A small multi-label image tagger, trained from scratch.
Training: soap at rate 0.0012, batches of 64.
Rows from block 2 of a small multi-label image tagger, named by matrix and row number. Rows with one number belong to one neuron. Each number is 500 + 25 x the weight over its row's rms, rounded and kept within 0 to 999. All counts start at 0. Numbers have three digits each.
After each neuron's rows are labels from the 100 images, of 14976, where the neuron reaches its highest value: "lies over" is the class under the peak. Only what is clearly more common there than usual is listed. The data: drawn branching plants. In brackets: how many of the 100.
# fc1: MLP up (model.blocks.2.mlp.fc1.weight, 384x96), inputs 48-95
# fc2: MLP down (model.blocks.2.mlp.fc2.weight, 96x384, transposed), outputs 48-95

fc1.223:535534513532493524500448518514507559533541496501511468497485498450493481525510537484492500553556491546473483512485514500498495491497528530533514
fc2.223:474510513498534490497518467510546453509491522540531511546529482547518507459496505515468489440483501515494496489507503487555493530509494514499507
lies over: ground (41)

fc1.176:518512506513494558546554490499507473510558504483501509530556516515482487486476504474441497495512520509510518489519519470473517509489501530528509
fc2.176:528486542504475512463489509548483488516459496485524484434511534528508511495528502514540496485454478548523480512463469482478519483520546493476472
lies over: foliage (83)

fc1.295:495504482510525467449491562445524520503509489496527498473489496493446529521507521542490484507509524496471507511489518446500520520491473526487486
fc2.295:501469511513511474511525484522449479538446541448503510503433485528529482488487457474531456494508508486454475503490496472516501481509541517474470
lies over: ground (46)

fc1.149:462467488503465482514476476520475489500555493481547462519512469507485502464478509530488512499484495519532497483500510465511506508564456498516444
fc2.149:522507496521510472521531523472524452473467461513469464504511523490528502504530557522458513528524471542475514535488508527495504514492510521473511
lies over: wood (39)

fc1.378:509506470487471510497474538488465532533492506530525484496502475481548472511489478469471510516486476453513499459531485530520537550489480477489462
fc2.378:537493490503512494485555482500539502464508521501488503472497510523470533535495492496525501456506516496529462510449523466436508475479514505481479
lies over: ground (56)

fc1.307:518516523482483483485543492493482470506498485483488536499515481480495474514506526497509506441478465491528518535463503505518469519532505494513485
fc2.307:509509497500516549483499522470519492469491492521495459523513484527474533526512512538492503544518542499484523490488493465496536517477541457507488
lies over: ground (77)

fc1.255:510497469517495505496522481499511512502532509496504524507536515529458477517498581514504465515480479497527537534482459496457499517526512486502437
fc2.255:492468508475438514489489514531527536499474499482491508517497480499511498530501482485488525518476483502501450482490507506434514522498522513452525
lies over: foliage (98)

fc1.186:481532460514480541536477485437485462523490488475511461501491502528526533454499474495500487510482540534487494475436498471520562488486507488486545
fc2.186:490476520494507511469517490518477507532473496537539537512478489483465501518488553515466523516518489449514477504479516498506488449533506488507526
lies over: wood (45)

fc1.100:502477498481478514465505467562490496512528471473478476504475531519485478509494496513476528481512512496539492476476463515479530502562492471450473
fc2.100:489495520509471496509558497448493500532517516508518498492486521496549507489481490484442486522517477484503476516512526516489527502447491499530575
lies over: ground (40); wood (26)

fc1.357:479524516504540467535494505492518510460545499475474475494503504523449481464475515518522490494456539547488494543519498507527515486499515514513492
fc2.357:510508503475521538511448484501530492518439498518518529532507483469481507533511519509533482541515555510516436473512461508482477539527480519477521
lies over: foliage (37)

fc1.278:485494518517510531513512486490502528478519505510493503477468551526492457469521495500437515471486477473503488492470506500506578434508489480515456
fc2.278:505470529499507510480503466504514487514528508489498499518480524455560533492559445482545528488514472481526508474478499502511518498519483496516514
lies over: ground (85)

fc1.339:477493476450479458488547509498522514545522512500478490472553482496506470454491480497529476532498486524499503513491494477511530486552476479500513
fc2.339:533498509514483480469470509500489480504499484513505516505473543494492528500520466506481518444506488419494476433498520525527482489475522483502506
lies over: ground (76)

fc1.346:475507479502466545510463455516553459516477439509547522511494515483497518517499496455502538529486480477529506525450471532495472512490535508483488
fc2.346:500508515520508475479541505481463503467492523499481495512482484499483493422496516536500478476552497512455490522505523488500524455528485452560507
lies over: ground (49)

fc1.145:497556523570475473549479483538474485553525498500510526470465565534501503493484497456510502462493522493515503511532494461507449532514476479541496
fc2.145:536496478482493509474498523448504510449499479485504491507497470448503472473506483516490517542497491531504533495488560489514497541531543535450485
lies over: ground (58)

fc1.312:506540488500524469538539450537538493464520517537521456504497486512493543483528463519483494503511484522528471543488521492478498494488510494474434
fc2.312:474487491513525533480457517510515503536439498505530542507495490504514470463470546510525519503494505481475497478492484490534485471556511492558484
lies over: wood (79)

fc1.119:518530520531532470493518486546494497527467540528497499487516520512494517452480495550504502511475488467496484544467492502503510489532508480491490
fc2.119:462482482488478498478525521490522498511529510506524504496490518476473491515579493471481470452508466526495472506516501520468477503490536512517522
lies over: wood (53)

fc1.231:451543542467499503514534516542501527513496502478472543508519467460500477516496504480535513510516476511500532492457514486510457513493507492490505
fc2.231:494478477504458509484470478498457495556528535509538447497510526529495559517472477506493523504477498518452477536552497499500550478495474533480472
lies over: ground (72)

fc1.290:489462465521509492482493551440491489517489494490534490515496463531496503482524532511548516518492527496544476441472507518483512508497499507475522
fc2.290:467559520476515512504459476510496485522492507512469502505496490489491453483508498497474515514534478485501502540544477493527465457486493503492430
lies over: foliage (93)

fc1.74:500466539445509519437548470474501533510530515483465474480470507491522470502502482541513529520504517517496509532516533515503520488519475542517490
fc2.74:495548472538497460525504502473526511538495489501490505548533507476490518468470465458483508460509504470504489484523479508509514532473507485504502
lies over: ground (100)

fc1.31:491502493545535482533479509491513525522499551516502454535539502531492497499530486495543481512468535482550491503511450505491534524517503508524462
fc2.31:516534491493502495489486531516469495472525499524481509447442487488522556492506511482497487520498502462524518472497526455484497499469549496499509
lies over: foliage (46); wood (30)

fc1.15:492466495446508499523499493495495531527502538452510467500508462486471520476503488496506504496516473547515501465500459515544525503518509517469501
fc2.15:516496471520532490465476496469483523471484484488504574533480494525529496522490510529482496497470532461457526527511492486499518521509485537493491
lies over: wood (85)

fc1.206:477492536512456532516521490486483525542498498518492470546520520519516485464491488511466561491511463483512500476486532509479479496544481470519495
fc2.206:517509510497483484487518507502512511460499522516462502466485549472504523516491460490518510457510506491502534466522508524494549483494492467530519
lies over: ground (96)

fc1.87:513488489482450516470551479514512506504514489499471461506526503507503533483488557497474498470502495529533494514517463494487518514459490552494488
fc2.87:518488517461485484522511545468493498499519506480526541453491542496550462479502457528515504538499501462483486491482494484480482491541492485529511
lies over: ground (93)

fc1.299:470516532525483500572495506473558527474469520497526497468513485473469497510537466515464527462490487497536539527508475497526514478518517478496501
fc2.299:488532472486468519499530505526466532530511485464560498508499501549542505502486501479513490559510530495471466501473507442510495515478469527464508
lies over: wood (63)

fc1.249:473496513506500521456489448497511491463464481474530491476478535458490500510461493484466500562545498513546485517469520494473501531487501508486536
fc2.249:538474486562491520587514485459476477501516485531474507506479504525532535485513508504531489488480493516484496492499487513499470509512520479521495
lies over: wood (33)

fc1.67:513443513500475526494566476499484486552501496515499526525500515491537485490478481516522522459489468493525523529488493486478554521505502500482516
fc2.67:504525495483533515460494510492495492469479489497501489504496494505452507486507470513479501511527545499471543462465512506487458507530492495528507
lies over: ground (79)

fc1.217:494573462533483472501536511525514496509491498484469520528530521528467479455526502512475484509565459491540467494491486535538522479497508516497486
fc2.217:522457519495502473519495513516471536522490496518531465472509541462491559531481480488524503490457513506488495489517510510463498477527537489494524
lies over: ground (75)

fc1.323:509482473464531525470492493491478478513512546503448413514467522516506497537477503497420494516493509526512491467516481487522531478509483512502535
fc2.323:479475500542487465495505484532512536478476478429510529451478506473495486501505458482560493476480490530500509564515479480532510531493477487509500
lies over: ground (60)

fc1.103:503508491506500523500446508518451523472495504464521475479548506504488536506491511524468471542510502464487500435504495488488473517467484514487460
fc2.103:502499502491520502460490518462533523492526445469457516521513472496423510495535468507492509485515534458545508498499516491455542545491499490511476
lies over: foliage (25)

fc1.187:486499508515512485514533504518521491505472465466546445527495510532489513499521489483431476480475495507511491474471505516460461524492540540521458
fc2.187:531505551449461500444476498513480505530561527505497507458480491503438479486533509494503490447499532507476509529496475464494481484484479480485508
lies over: foliage (39)

fc1.116:453510513478513472466521544537510486486456470498490513520487514486538491553552507476442498486492493470518500456492491506511489545487537465496501
fc2.116:500472520506466494530480451479499536505527529487517503549487510486468471482486486517497463516498479522494501547489476506501479493531477492509524
lies over: foliage (40)

fc1.327:504533493475524525524485500490505478506501460530526461498533520536470495522489541464484501478492512493481523469498516464514494581487475487512496
fc2.327:487497530482517545478528512509512482538470512493518480506486509480490477487494478545512505491498526514493471539505522466483496481509499562518483
lies over: foliage (89)

fc1.29:526463541485506477546514486494500508538506472500502484553503528485510510542516502513489486466505480487437490470488541508514538529492488521522483
fc2.29:483515477493493525451540503484543460451513521511544524462490506488474475482543492497490530510504497481501512531512505505537482458537529482499490
lies over: ground (49); foliage (34)

fc1.27:507492519482498475452487494514475492527438521459483484512502485459522503508495491543520479536554463546520501501484460467473548474476521482513481
fc2.27:461497478454475506505514516492518517464536454506537491458500499531508482483457476479502485508441534458492473474531522522475492512523504515523524
lies over: wood (26)

fc1.347:517528476478500478501487529512479529529504532518505523493495486455501486475496497519502461549570534528509512490481533506467467540526513513470529
fc2.347:527481534535479489498481507492502504486486475520508448506498498550484507508512474509508529467466486503524498514512486491508519498483461553526474
lies over: ground (58); wood (26)

fc1.319:452506507500504505436478512501509482470514483496497490512536476506527525464512495511485493508481477493486515508498506502480506522494501509459490
fc2.319:461507489487496495501461468484487479503469478492535501500505516546429536469480530508497491549511511469498485511500484506454495541518496487482533
lies over: foliage (62)

fc1.166:473509515520460493493487501499516506501521522475519500490520465509506515485478483522533490463490528498513472496471485464493467476475477517498507
fc2.166:476515482445501526473526509498507506517487532507499536545477526475521483489516504471480461499495507564455516501496511511475498498481497499496468
lies over: wood (46)

fc1.43:520487463490478486493506494488508512479515545494516512518487475501501538513485454454507512514483528513503508530483520496497501442520439548491489
fc2.43:485518517508514529511501528519501532521524502484513500519477462518500474496531520522540461505516483508513511500504506511496500524497537485424492
lies over: wood (29); foliage (27)

fc1.56:496511494503522556466495479475468516483431538486460493465503512517509507541512482459519537509502512442524479478455491498524487499508472519536503
fc2.56:510506475539488466559553495532493510501547495520453470551497535475465503490460513525486506478466502492469515486523501529498513520505521512457545
lies over: ground (56)

fc1.24:506543484512504475508480493501485471548474482467522509526452509497518510481494554457522488469491477509544513461464494537542498474511541479487495
fc2.24:500484523493553488563505540511514485484501497534485456484516500492464428520498520516528519441492510476457498548549522502506500477516442518507505
lies over: foliage (61)

fc1.270:495491515489507515554506489513497534507493479513488463524531548524507514460519531516547517486493497516515504452477509477510510489468499485510510
fc2.270:496517491500478504471495509491484480475537495514516514500521502529472471498484494466453451497505490482511468517530545513519472502503517510492495
lies over: foliage (69)

fc1.265:500542535464508542508504514485507489530496485531460485516463517538532518482494545467500549487507503506461518528489495545469499471466485518539548
fc2.265:528495475484519472512496514516511505449523481514487512482471501479475507484512494509510523508536515521529522481521506473473466494540490469446476
lies over: ground (62)

fc1.182:496534484479487505490493541464466499534491503518500534492524502552513512435499472471475519492507443493532503457499540487489502474465522487461515
fc2.182:505488506507476544491502468550513483495553490510473461470480493453489491555484498490507501445465510488441496509514489494474520484523507494527485
lies over: ground (98)

fc1.90:531511491483475450551490446515506462475495496492497454548463501492516484494516489506532519509460547458550511509448495535480499528484525504531494
fc2.90:482517497555523529520501548488502473512482545561484522513482475523501487513484507510464461490521485478479502512557482469492495504540517503462500
lies over: ground (42)

fc1.237:530501501544449496477518503515561440507502498518471486521509537467513500475530518467537489524494499455557488498488507507502525504467522457497480
fc2.237:505486488524524508522522514452448532529433495488540509475478503518515528481534476518480481517493532512494513552497486510499477507503483489510476
lies over: wood (35)

fc1.9:485536536517517507477480500462494509491451536532500484511483515521515549487486534523481551535507550498506472477523489433513500504508545514517446
fc2.9:510500500470480512504547483487546491467517474517496534470470481491478474488504486523495504466531486475553513473522505518536463450472490425513525
lies over: wood (47)

fc1.65:523549543466436468512484483510469507486506506497496522502489519447515510467472492497507522518500525509522463482437489534493505532530501483490475
fc2.65:487483470559502496463474540513492541488510446496482480500517514516486506523498552510477506485478484494522477523512528505521501465473451537476505
lies over: ground (92)

fc1.282:482456556488500537493524495520459528536489481467554492497484509460526477502511523509509526489498503511556513458522484473495496490472532495499474
fc2.282:508498510487541516531473510479493509487506474494525530500529457551474514492453516476499471499499534497501527501479521499485504511521432495501489
lies over: ground (50); foliage (32)

fc1.370:505490478478507496451522499507440474516510480538517537477480525480495546458538509477455546521489461502525506478494509489539519490515518459475483
fc2.370:493490504522509477508511563492566543465459500488512506528548480506501458504471449510518477463497506480531452507506490487452503479470508515494486
lies over: foliage (42)

fc1.192:499461461522491497499562469496546461500512486508528502535489546499518471514508497474463494531458480523502486547467524489479485503523497480482532
fc2.192:508507518530505515495517482535467520473512451514469520481488490553471571448477505497459514461525504500511489512474471474503515516487521520507508
lies over: ground (41)

fc1.93:510543503486518479528461478535512538518505496479509529530507493514473570451540467487500500508483522493517477481447505499463501540495498478503467
fc2.93:506482509494521536479457504491491504480485505529533485500519471509559476531476520486491504524482483491477545546519494448515483501502510518535518
lies over: wood (100)

fc1.340:518504470472513500526548484542520494477485523494483497498515507520528508478502516555449493477456501534490504500491452505524478485536463561510552
fc2.340:462488525512487503488472484483467497496540491498509536501476495527446511530496491508532474534497491499517523527519521495510505514506522539490456
lies over: ground (40)

fc1.58:510534483527512542508469512541472496491491470541538518475513493488475493468528536501518481469501521469556473498522475500503495491459493462480503
fc2.58:475504516501489469494549493476536499496507489536486467530531504511501482507517475504491470546502480511477510489467489505487484506563526522493509
lies over: wood (78)

fc1.336:520489530511507479535493464543549495503505509505526476491516501519466505434468529486485468488499486449521501472507512492519531545514491490487503
fc2.336:519490486498504497498526530434470495507495515505494529511452509534515499516504500482456532519524510482488485494507516520496485497529509525524497
lies over: wood (25)

fc1.159:482489471524498497520503471483497492498477515498446492494482501470504536497495507516495514548483528462493529517466488493467524508481498504506536
fc2.159:513494506489499472498514525472454493459503500498519507477519498483509499499507486487493496437495490485490507483509514527509428517516510497492546
lies over: ground (52)

fc1.200:531482516531459479554514514514518466527509497484511504510501544528462498488496543518540501556463472466508472467497498527505531516454495539506457
fc2.200:507527504495530467479531514505486456511462471531513498495481431475524480510516488467490560487478523512470509542497483478465491502519530508493526
lies over: foliage (40); wood (38)

fc1.98:533488528432518497459538501509512500498513501534458523495473477486471485526495494494467498498542474483505517585471488484493530527511504491489511
fc2.98:445515502535469493502471477502494509504501455447536507509512513494489519551515453499505527502482504475506522445460498482464501468518493477493519
lies over: ground (59)

fc1.208:547505498507512477485504531488468504501502472494480503524516485521537489498506482476447497522534515568525548477498507524538480478526515521493509
fc2.208:488503484519489505538505468514526520499497502523492483485549484507479490529495547544492509478479503460454504514504521485468487490500484489483548
lies over: wood (52)

fc1.161:498442482487465470492464489575505514488472505560500501510509491507515505450507473467458479480469518487519509499519481538479479498506522536528524
fc2.161:520517503529501505504554534462511520549449526498538547496486539526497477527503507513534448543509518553506497521489532496491534481541543498498494
lies over: foliage (79)

fc1.191:498516519527521525463513506532465502546509525492517511504523523458518506486476507496474523506508514516460507507481560482459488534552503503470427
fc2.191:496458508538455500533464492513524480461481480487499488466512492490492501528515490540500487494435461510497483534540456505478536516489522472540493
lies over: ground (98)

fc1.316:506490534518500464500492486485495492518498502516512442491510466488479523523523483503479485559498545459534469484540536519468542490535468508484459
fc2.316:540489480519480499476475472533490546469494532493485537502481533496515473486513525505505483493469498506480489499508476466467494524505540441546486
lies over: ground (79)

fc1.364:534514490490503464499520517502493528550487480513506503519468521543504511470548493515542496508502487485524451514465514499461511496501546525507516
fc2.364:430514449537521545495477499512507517464516562467485492496520503475509512448516476463492496504512510487523519456507509497513515484479494508501478
lies over: wood (94)

fc1.328:510534548510500486506496487488489497513440455511510472485521544497491468449522539516501490522463532520527523537525499535488501536541505483466485
fc2.328:489493485462485522494507487553479478459557509462469514445490467559545524501510490489512508510502474505512485482508484456482530477439490479512456
lies over: foliage (34)

fc1.241:501494468502467490507489499544503507554512513511468504508527427506491538505499503473526495548462536522472469513533493486527510485499495514459503
fc2.241:498493530507533476551485509476484490438478497478507515493486537468507467488527504517529493543496529514532500480502517516492509520493506497530474
lies over: wood (25)

fc1.365:527460503508500518500518528511478497506481495490511496457531502525454529488515488513503475493487505500539483496486501513493528532455510534489508
fc2.365:472536512497468482485512539472476504493513502514503486491494475464515508542504480453503537553472466509492549514516519487512505473517488526467497
lies over: ground (42)

fc1.36:519540520492521539483525482483486460514512453477511480535509492531495499516493541526483485503485479501534472510497541495467559553511487517502496
fc2.36:500510519510521530537505519480465493477490533489510498469508508501452542500511467489530474484519522487513485457524504507537486470479532448525448
lies over: foliage (88)

fc1.304:516536549480493485513517556462504485484486496525532543470525504498512536471535526482456513487520523494491479510521480455520495494445495571485504
fc2.304:465449475551530491481461469547502528527501480462485463515506508508515497486465496523485491524497503511517499501514492519513455515511497512469487
lies over: wood (42)

fc1.198:525478493543450479493470475564481522518487490494495513484477513509494534495505488503520481524505502500538509472513486490464502502471520507512457
fc2.198:495488532465572506509513555424505535484514467507513517515523523510515499502508510470509516546513491479490463526493506528490503479515489482507522
lies over: foliage (97)

fc1.110:481476514495482477506549471486451509554458529530502464510473520471484533500502513452503500511502513500536464526476507494466469489494488495495474
fc2.110:498517479502474512503489491529518524469501526512499523463498496478509491508491495505525501494477514504501451471471489506482503518501475499450515
lies over: wood (71)

fc1.104:480507557506467492472479530499467462477514507512527513507466465482498529502545488498539501474517502522474451499522492534483485510489511507538487
fc2.104:464512476491516513539494446520499468489481494502511447509488516509504499463479495465555496490471511488529521490519484474540468473436459494493463
lies over: foliage (76)

fc1.49:482527515501510476512472515479493499548509447512519472538523475472444501508471497537509497444534519494521487504537475474515512496482526494489449
fc2.49:481505522491499522497502522475480467506466516479489520466503493516452510489522499488492494516511506514404523491464472507499472521528512523492519
lies over: foliage (72)

fc1.172:491525511517503564506507458498497508530477476509472451510530514510475481506523551500476468529464514516544495459497506475533506513472480519488478
fc2.172:518510547481567476523502555525514508511513494490494537496521506532479527503478496497499482526493536510491445508503490506452500515525514511491481
lies over: foliage (94)

fc1.269:502488513481495526506501496456507512512525488495453525510500515530459519516525518521463486522486512529470531482488525433490568524503519534509482
fc2.269:516497483515500474510506497511526494547496509499549465489483509514548420457490461442548515495509491521541499498504536526510495493546507535482526
lies over: foliage (77)

fc1.84:479481472477487505507526517474471485469516480459531486498509508502481513497517475488503469531446463494529503480502488500495494484437503471493501
fc2.84:506494511493480478473485472489498523563454500499500519516495482504509551497486501494498551504472524493509508516451473492509513485573482455514515
lies over: foliage (37)

fc1.12:490512528534463524455564473490478529493507463537488513501486548505520491516492454473459492488515477467531506480521522495449514489503498493494469
fc2.12:521510506488520481517479500487516477483549479514439524496488468459473511487463496532500528503493511542452514513491524518494498512521512439525517
lies over: ground (94)

fc1.52:454506525563446473482548509498518508516526509515511524470481515499492524492449475531495511513479488513517496493522495456525499516525520484511541
fc2.52:550475507468525528497496494492473535524511510504515512548514487556508513484545488524504507518511524518554531507513487529508494497527512522522516
lies over: wood (46)

fc1.262:462547481530495501489507522503486548501502474513516476540498514492468524497515526503564506574550502500483493481513504469505500498508512506516476
fc2.262:512513520456546480500476489457534481503488546489489510488461494522497503480472489512483535487453497504491510493461479521518489482549489461500481
lies over: foliage (41)